Weights of a small model that predicts nearness at each pixel: adamw at rate 0.0035, batches of 256.
Rows from block 2, named by matrix and row number. Each number is 128 + 32 x the weight over the matrix's rms, rounded and kept within 0 to 255. All counts start at 0.
# conv: 3x3 conv (model.mid.0.conv.weight, 256x256x3x3, standardized in use), inputs 242-252, a 3x3 kernel for each
conv.102 [179 180 167 157 154 164 171 172 185 126 122 123 113 149 106 115 113  95 133 143 130 136 134 129 100 106  75 130 137 111 134 133 133 143 121 132 163 155 131 141 144 138 167 132 158  95 105 106 116 123 113 111  96 145 138 154 134 138 132 135 153 158 160 146 106  92 123  65  75  85  47  57 139 146 148  99 134 120 116 116 125 135 123 157 111 130 115 102 118 118  99 116  91 155 171 131 115 148  95]
conv.103 [133 141 154 134 158 158 142 152 149 140 135 121  91 113 161 148 115 135  89 119 166 133 155 145 114  61  89  88 121 128  74 166 157 151 174 172 129 132 123 124 198 176 108 153 144 176 155 163 143 161 142 104 165 148 130 122 143  92 141 118 152 140 117 111 150 159 107 100 153 111  85 129 105 107 117 101 165 144  54 141 107 101 116  81 143 124 140  87 180 149 158 144 101 104 139 151 123 129 192]
conv.104 [133 110 121 136 141 125  97 128  91 208 114 111 122 155 151 122 185 143 125 125 124 160 115 125  65 146  76 147 163  61 158 155  97 188 144 106 144 157 112 204 187 146 100  84 123 137 130 140 113 125 130 127 136 149 130 107 104 114 173 138 173 166 122 117 127 169 191 127 116 121 122 131 105 175  76 118 158 162 190 171 180 137 119 134 126 125 155 139 181 231 110  97 128 138 100 114 159 122 103]
conv.105 [141 151 141 136 131 143 162 150 154 142  94 132 130 120 161 196 111 117 171 117 122 180 142 117 145 141  65 169 155 139 126 118 120 133 123 159 129 154 205 105  97 101 104  34 159 177 166 133 129 113 105 154 133 158 113 101 107 132  93 130 120 135 154 108 136 158  72 106 145 117  59 122 115 119 123 192 153 142 108 150 166 156 156 119 117 158 210  93 128 160 122 120 129 109 194 176 118 183 122]
conv.106 [ 81 118 107 123 151 149 140 127 131 127  39  42 135 171 148 110 160 158 114 115 173  52 105 136  86 149  90 129 143 106 169 128 153 176 187 145 141 153  92 154 134 159  92 139 103  95 139 207  93 143 198 138  81 128 129 156  95 150 121  89 165 133 122 116 178  76 194 143 113  79 151 163 196 118 144 151  83  88 155 145 132 154 138 151  61  71 187 127  36  75 179 125 146  48 107 128 170  94 108]
conv.107 [128 148 149 133 120 125 165 140 114 162 194 157 172 164 168  79 199 191 156 110  99 117 123 153 118 202  90 140 147 104 110 168 152 168  96 177 121 225 135 115 176 111 241 139 123 118 139 109 125 107 149  99 132  88 140 150 108 129 130 139  88 149 128 111 108 161 120 117 103 171  79 131  72 130  50  35 144 110  13 174  89 148 141  96 112 135  65  49 153 141 164 114 126 116 158 145 105 157 154]
conv.108 [112 114 125  82  97 114 120 121  48 112 125 130 115  90 152 105 142 123 143 143 187 121  92 126 124 135 121 114 148 106 120 127 135 148 124 123  53 132  97  76  80 108  91  99 119  97 115  52 112 149 135  94 196 162 198 132 109 144  93 109 106 158  67 109 161 197 184 133  57 103  73 203 148 127  67 119 125 133  98 174 104 139 112 159 123 157  92 107 148 151 219 190 122 206 140 131 137 167 161]
conv.109 [ 93  66  76 119 138 141 125 114 100 124 137 149 140 152 102  92 153 154 108 170 149 158 149  84 153 130 135 155 130 146 180 138 147 127 118 129 132  93  85 151 142 110  78 107  91 154 135 112 152 132 119 106  77 100 103 135 140 100 107  85 104 102 107  71  79 183 214 114 188  70  88 151 116 109 112 144 173 119 126 134 112 110 120 114 149 171 167  66 120 162 152 144 141 168 157 137 168 193 150]
conv.110 [146 141 145 121 115 132  97  93 103 104 134 141 177 141 151 109 155 120 142  92 142 132 145 201 179 140 115 112 145 154 121 145  99 173 192 177 120 137  84  76  80  81 135 132 128 149 181 166  95  96 101 161 154 140 140 130 128 106 173 123 133 166 108 142 148 108 104 159 159 130 135 186 128 139 141 126 130 112 164 135 108 101 143  73 123 115 116 109 108 113  98 144 127 125 133 120 185 121 106]
conv.111 [137 123 137 127 111 122  92  11 139 171 175  78 147 154 148 188  40 119 125 123 147  87 119 104  95  69 191 131 154 174 106 102 135 188 213 121 153 145 166 133 129 132  94 156 100 193 141 144 161 121 111  89 104  84 137 127 155 101  84 128 108 121 112 192 154 148 101 130 165 115 125  75  98 117 149  97  89 128  99 180  92 128 175  76 136 135 132 153 131 148 131 104 122 133 138 122 234 159 121]
conv.112 [ 90 154 129 129 137 108 137 125 133 161 140 114 157 111 142 120 104 116  90  61  97  92 137 103 138 199 185 114 111 134  97 157 111 179 118 171 174 139 124  85 151 140 151 137 118 185 125 164  94 129 134 113 120 138 111 164 161  99  97 104 143  93 148 150 114 128 125 121 112 172 104 126 109 126 117  83 146  98 108  81  78 118 137 148 131  83  50  57 116  64 103  61 126 115  89 123 113 146 163]
conv.113 [121 126 112 112 119 103 144 149 133 141 164  81 123 146 162 176 196 119 123  82 176 101 161 115 123 110 121 152 133 106 195 125  94 161 150  77 181 151  97 143  93  86 176 161 112 181 120 153 156 181 151 111 151 149 110 119 145 121 149 107 125 154  97 133 112 137 126  71  85 175 161  99  69  85  63 165  82  77 103  88  72 108  84  89 141 181 172 152  67  61  85 115 116 153 193  96 148 141 120]
conv.114 [126 147 144 117 109 123 109 137 121 205 242  50 165 194 149 141 128 102 182 177 129 140 204 104  75  93 134 172 140 140 175 161 102 165 100  73 174 218 122 126 185  98 152 174  84 163 142 123  81 143 109  95  92 106 134 137 147 154 127  73  97  70  69 102  64 154 104 154 184 144 138  70 153 120 106 113  87 112  87 138 137  59 110 104 105 149 134 114  91 162  85  95  88 180 139 117 180 161 187]
conv.115 [121 130  96 127 193 112  94 116 112 180 144 171 125 114 175  80 175  86  76 150 135 128 136  87 166 122 174 147  99  75 147 181 120 154 139 132 154 157 147 124 156 159 122 158 117 131 138 148 126 226 124 121  98 123 119 126  73 105 129  70 123  64 141 106 102 139 146 130 115 124 120 195 112 101 113 129 100 123 114  96  76 173  76  62 135  36  78 150 137 112 102 131 109  74  60 145 177 137 169]
conv.116 [ 99 137 115 105 147 124 111 142 115 103 102 176  63 135 145 175 175 103 119 102 107  68 117 193 113 118 170 139 124  91 193 213 181  99 142 140 135  46 137 168 179 138 137 189 151 184 219 127 108 110 146 115 180 145 145 147 104  46 151 137  85 147 118 188 105 111 167 160 120 153 180 129 118 160 147 104 107 138 165 136 188 111 127 173 130  89 129 183 109 159 169 118  94 147 145 125 116  82 137]
conv.117 [122  83 129 123 143 118 121 142 112 162 157 160  77 118 112 155  90 138 147 112  73 153  87 137 116  89 206 152 142 134 175 137 150 186 130 161 126 143 156 122  92 199 145  91 195 191 168 131 114 145 141 100 127 110 154 144  85 134 118  77 167 181  93  58 105 140 119  89 164 139  39 212 101 145 111 165 102 137 227 152 179  92 113 117 110 102 147  98  91 107 130 139 116 169 139  84 112 152  20]
conv.118 [140 117 130 119  82 135  71 121 152 140 128 128 115 144  84  96 191 148 130  87 170 169  78 156  67 143 158 193 134 143 167 116 140 103  98  84 121 129 146 151 159 150 144  93  96 179 119 158 127  97  89 133  56 142 147  70  73 150  92 135 130 102 184 106 132 137 126 154 134 133 117 137 130 161 107 124 132 138 107 189  76  81 172 121 148 153 112 105 135 147 161 162 189 167 133 135 150  83 144]
conv.119 [100 111  88 145 130 112 140 100 103 131 134  83 194 114 204 113 112  61 106 149 144 134 109 130 191 148  91 104 112 120  90 106 117 116 162 167 133 138 155 136 110 156 123 165 147  82 138 149 132 128  85 116 159 129  80 171  80 142 114  94  79 121  85 182  73 143 128 101 106 169 159 112 165  41 101 141  86 127  86 147 186  82  97 131 160 133 136  91   0 131 167 191 149  87 111 164 114 176 159]
conv.120 [116 156 155 100 146 111  98 126  75 133 113 165 155 145 151 130 108 124 156 141 107 139 186 193  89 120 149 145  83 131 127 153 125 114 157  81 138 101 101 137 108 205 118 151 185 134 167  78 125 119 126 123 218 116 103 138 145 136 125 130 139 147  31 130 155 169 134 115  86 141 146 148 156 128 130 139 123 111 150 138 112 110 108 103  60 121 100 202 140  78 117 156 101 154 120 121 159 104 159]
conv.121 [ 94 103 133 147 133 168 123 113 126 122 101 130  54 146 180 155 144 161 139  84 130 127 110 115  84 109 138 132 157 144  83 146 129 163 144 201 123 151 179  61  84 176 173 131 117  77 151 140 129 132 161 133 145 105  80 117 134 117 119 124 144  77 122 123 125 145 120 142 122 143 132  65 131 115 126  89 164 153  69 123  61 152 143 113  31 117  90 160 137 108 142 146 104 128  71 121  85 119 198]
conv.122 [117 149 144 112  53  43  96  32  45 142 165 100 112 171  83  99 148  70 112 145 136 123 114 119 109 161 114 129 109  97 170 125 135 139 132 114 112  71 108 158 194 165 127 154 132 150 132 124 123 138 134 167 145 140 102 129 142 120  93 100  78 143 114 141 124  97 154 107 176 162 115 144 157 118 144 149 135 161 140 169 120 111  54 148 144 147 127  69 114 112 101 104 119 152 144  96 143 132 121]
conv.123 [172 184 165 150 164 162 170 184 185 121 140 121 112 149 113 129 106 111 135 139 144 131 138 124  87  95  77 116 121 116 132 120 133 133 144 137 141 156 125 114 135 137 167 165 166  79 121 114 115 122 144 118 108 145 122 135 123 135 136 138 141 160 148 154 123 109 113  75  54  93  70 116 127 148 125  90 109 118 122 100 115 136 140 158 144 118  94 148 118 133  90 109  95 156 160 143 107 143 100]
conv.124 [134 141 156 103 116 133 145 109  68 178 121 107 136 129 141 103  74 122 132 157 155  95 184 102 193 109 136 162 136 158 119 156 117 122 255 194 128  93 132 139 112 109 169 172 145 105 113 130 126 140 113 130 170 125 123 124 148 127 128 172 149 162 168  63 103 144 131  96 105 128 109 173 138 137 106  94 104 120 114 146 202 110 121 111 129 123 163 110 141 136 115 149  92 145 137 134  74 163 129]
conv.125 [121 114  78 140 149 123 131  89 103 102 114 181 112 169  99 144 166 113  77 143 136 183  94 165 166 114 135  78 119 127  84 135 140 109  97 182 107 139 151  92  72 140 121 133 184  80 130 166 138  93 105 210 169 191 127 134 108 130 123 139 147 143 117  77  92 157 125 128 113 170 154 170 122 129 125 141  90  69 156 153  72 114  73 100 165 111 104 129 166 164 128  94 127 126 124 124 169 186 124]
conv.126 [124  86 111 119 101 111 103 113 141 117 187 131 145  42 151 170  93 174 154 169 171 142 132 224  64  77 138  82 110 116 116 234 170  81 152 168  97 114  94 119 108 166  92  86 151 214 173 105 167 112  83 107  86  84 139  82  85 121 130 115 176 136 118  77 117 123 153 104 121  64 164 104 122 133 138  75 106 134 186  76 144 157  93  71 110 130 128 163 120  79  94 153  86 141 169  95 130 161  86]
conv.127 [122 160 148 119 159 163 158 196 187 136 176 106 152 178 136 146 118 103 129 180 135 131 137 137 104  62  45 148 129 119 124 132 153 118 145 157 171 179  88 107 175 147 136 177 165 119 126 133 118  94  66 105 118 168 127 128 150 134 143 125 138 179 181 155 105  99 112  96 122  67 101  75 119 129 122 114 136 101 149 114 111 128 130 146 148 131 103  99 100 135 129 110  98 189 133 107 139 131  99]
conv.128 [117 122 103 132 164 131 120 117 140 137 139 150 221 113 133 138 159 122 172 145 168 190 153  87  93 169 102 112  90 127 133 154 127  86 147  79 155 106 108 210 178 165 130 105  78 149 137 174 155 109 136 126 147 150  79 108 102  63 137 123 109 129 118 134 101 137 135 130 126 121 118 158 110 109 125 117  38 132 146 108 130  75 102  87 152 100 123 173 132 184 130 159 129  88 186 177 149 128 104]
conv.129 [135 144 150 141 122 148 101 111 146 100 101 177  98  93 117 212 127 117 131 173 141 105 154 157 120 140  76  98 130 163 120 111 180 101  81 134 112 195 161 105 122 132 206 165 136 132 153 116 134 116 119 117 139 119 128  85 129 169  72 167 109 104 140 147 150  57  56 155 105 147 113 124 130 110  58 147 117 133  69  85 158 107 137 114 129 175 123 143 141 126 101 116 162 118 117 152 112 126  99]
conv.130 [138 126 116 136 138 117 137 146 133  64 139  87 165 173  94  84  98 104  61  79 130  71  83 132 140  30  51 154 102 113  87 144 147 108 111 117 140 134  56 136 143 108 101 109 139 159 160  72 169 152 139 128 168 131 187 121 126 102 120 152 147 128 118  96  83 114 144 175  74 134  62  88 149 118 126 210  60 172 156 135 101 138 102 140 147 110 171  98 139  45 150 138 153 108 123 163 112 130 195]
conv.131 [107 116  98 100  93  91 105 108 125 202 125 153 111 136  95 183 149 140 148 124 149 104 119 182 141 194 159 160 114  97 134 132  79 197 181  84 176 167 144  82 164 157 115 187 156 120 124 144  85  91  82 102 137  63  84 132  49 124 117  57 107 184 141 178 137  97 155 129 129 109 129  98 108  74 113 147 134  76 152 161 151 116 167 119 152  97 150 148 119 149 141 144 148  92 143 109  97  97 105]
conv.132 [112 135 132  91 145 123 129 102 139 137  88 128 134 138 137 140 144 125 236 100  99 139  66 122  59 195 124 136  71 121 138 126 123 104  90 121 122 104 163  65 137 132  63 146 101 205 180 162 163 113 108 137 150 148  74 101 108 158  95 122  84  82 190 126 105 161 151 120  84 167 162 145 179  93 109 144  83  89 156  87 145  75  61 166 157 115 180 206  97  85  89 145 159 199 135 150 122 152 100]
conv.133 [119 137 152 107 126 142 125 126 128 110 130 109 128 125 121 127 145 128 130 124 144  85  70 108  93  80  72  88  95 116  85 117 123  75  81  83 112 165 127 109 187 160 118 150 140  84  97 100 110 142 136 106 149 158 105 103 130 112 119 156 105 105 123 108 131 104 122 160  96  99 144 147 122 102  88  98  84 102  84  78  72 149 141 123 181 193 172 133 180 160 112 125 144 158 176 164 128 138 168]
conv.134 [148 132 128 139 136 120 138 136 121  73 138 108  61 174 132 120 116 122 144 129 159  99 112 151 122  63  87  87  83 123 118 145 139  67 133 106  87 102  93 115 194 148  88 154 133  72 118  90 144 199 181  75 158 170 134 112 114 141 140 160 133 135 111  71 112 127 103 144 129 125 162 139 106 124  78 136 110  88 153 109  84 113 188 132 163 206 151 153 182 146  93 104 109 152 188 117 102 176 143]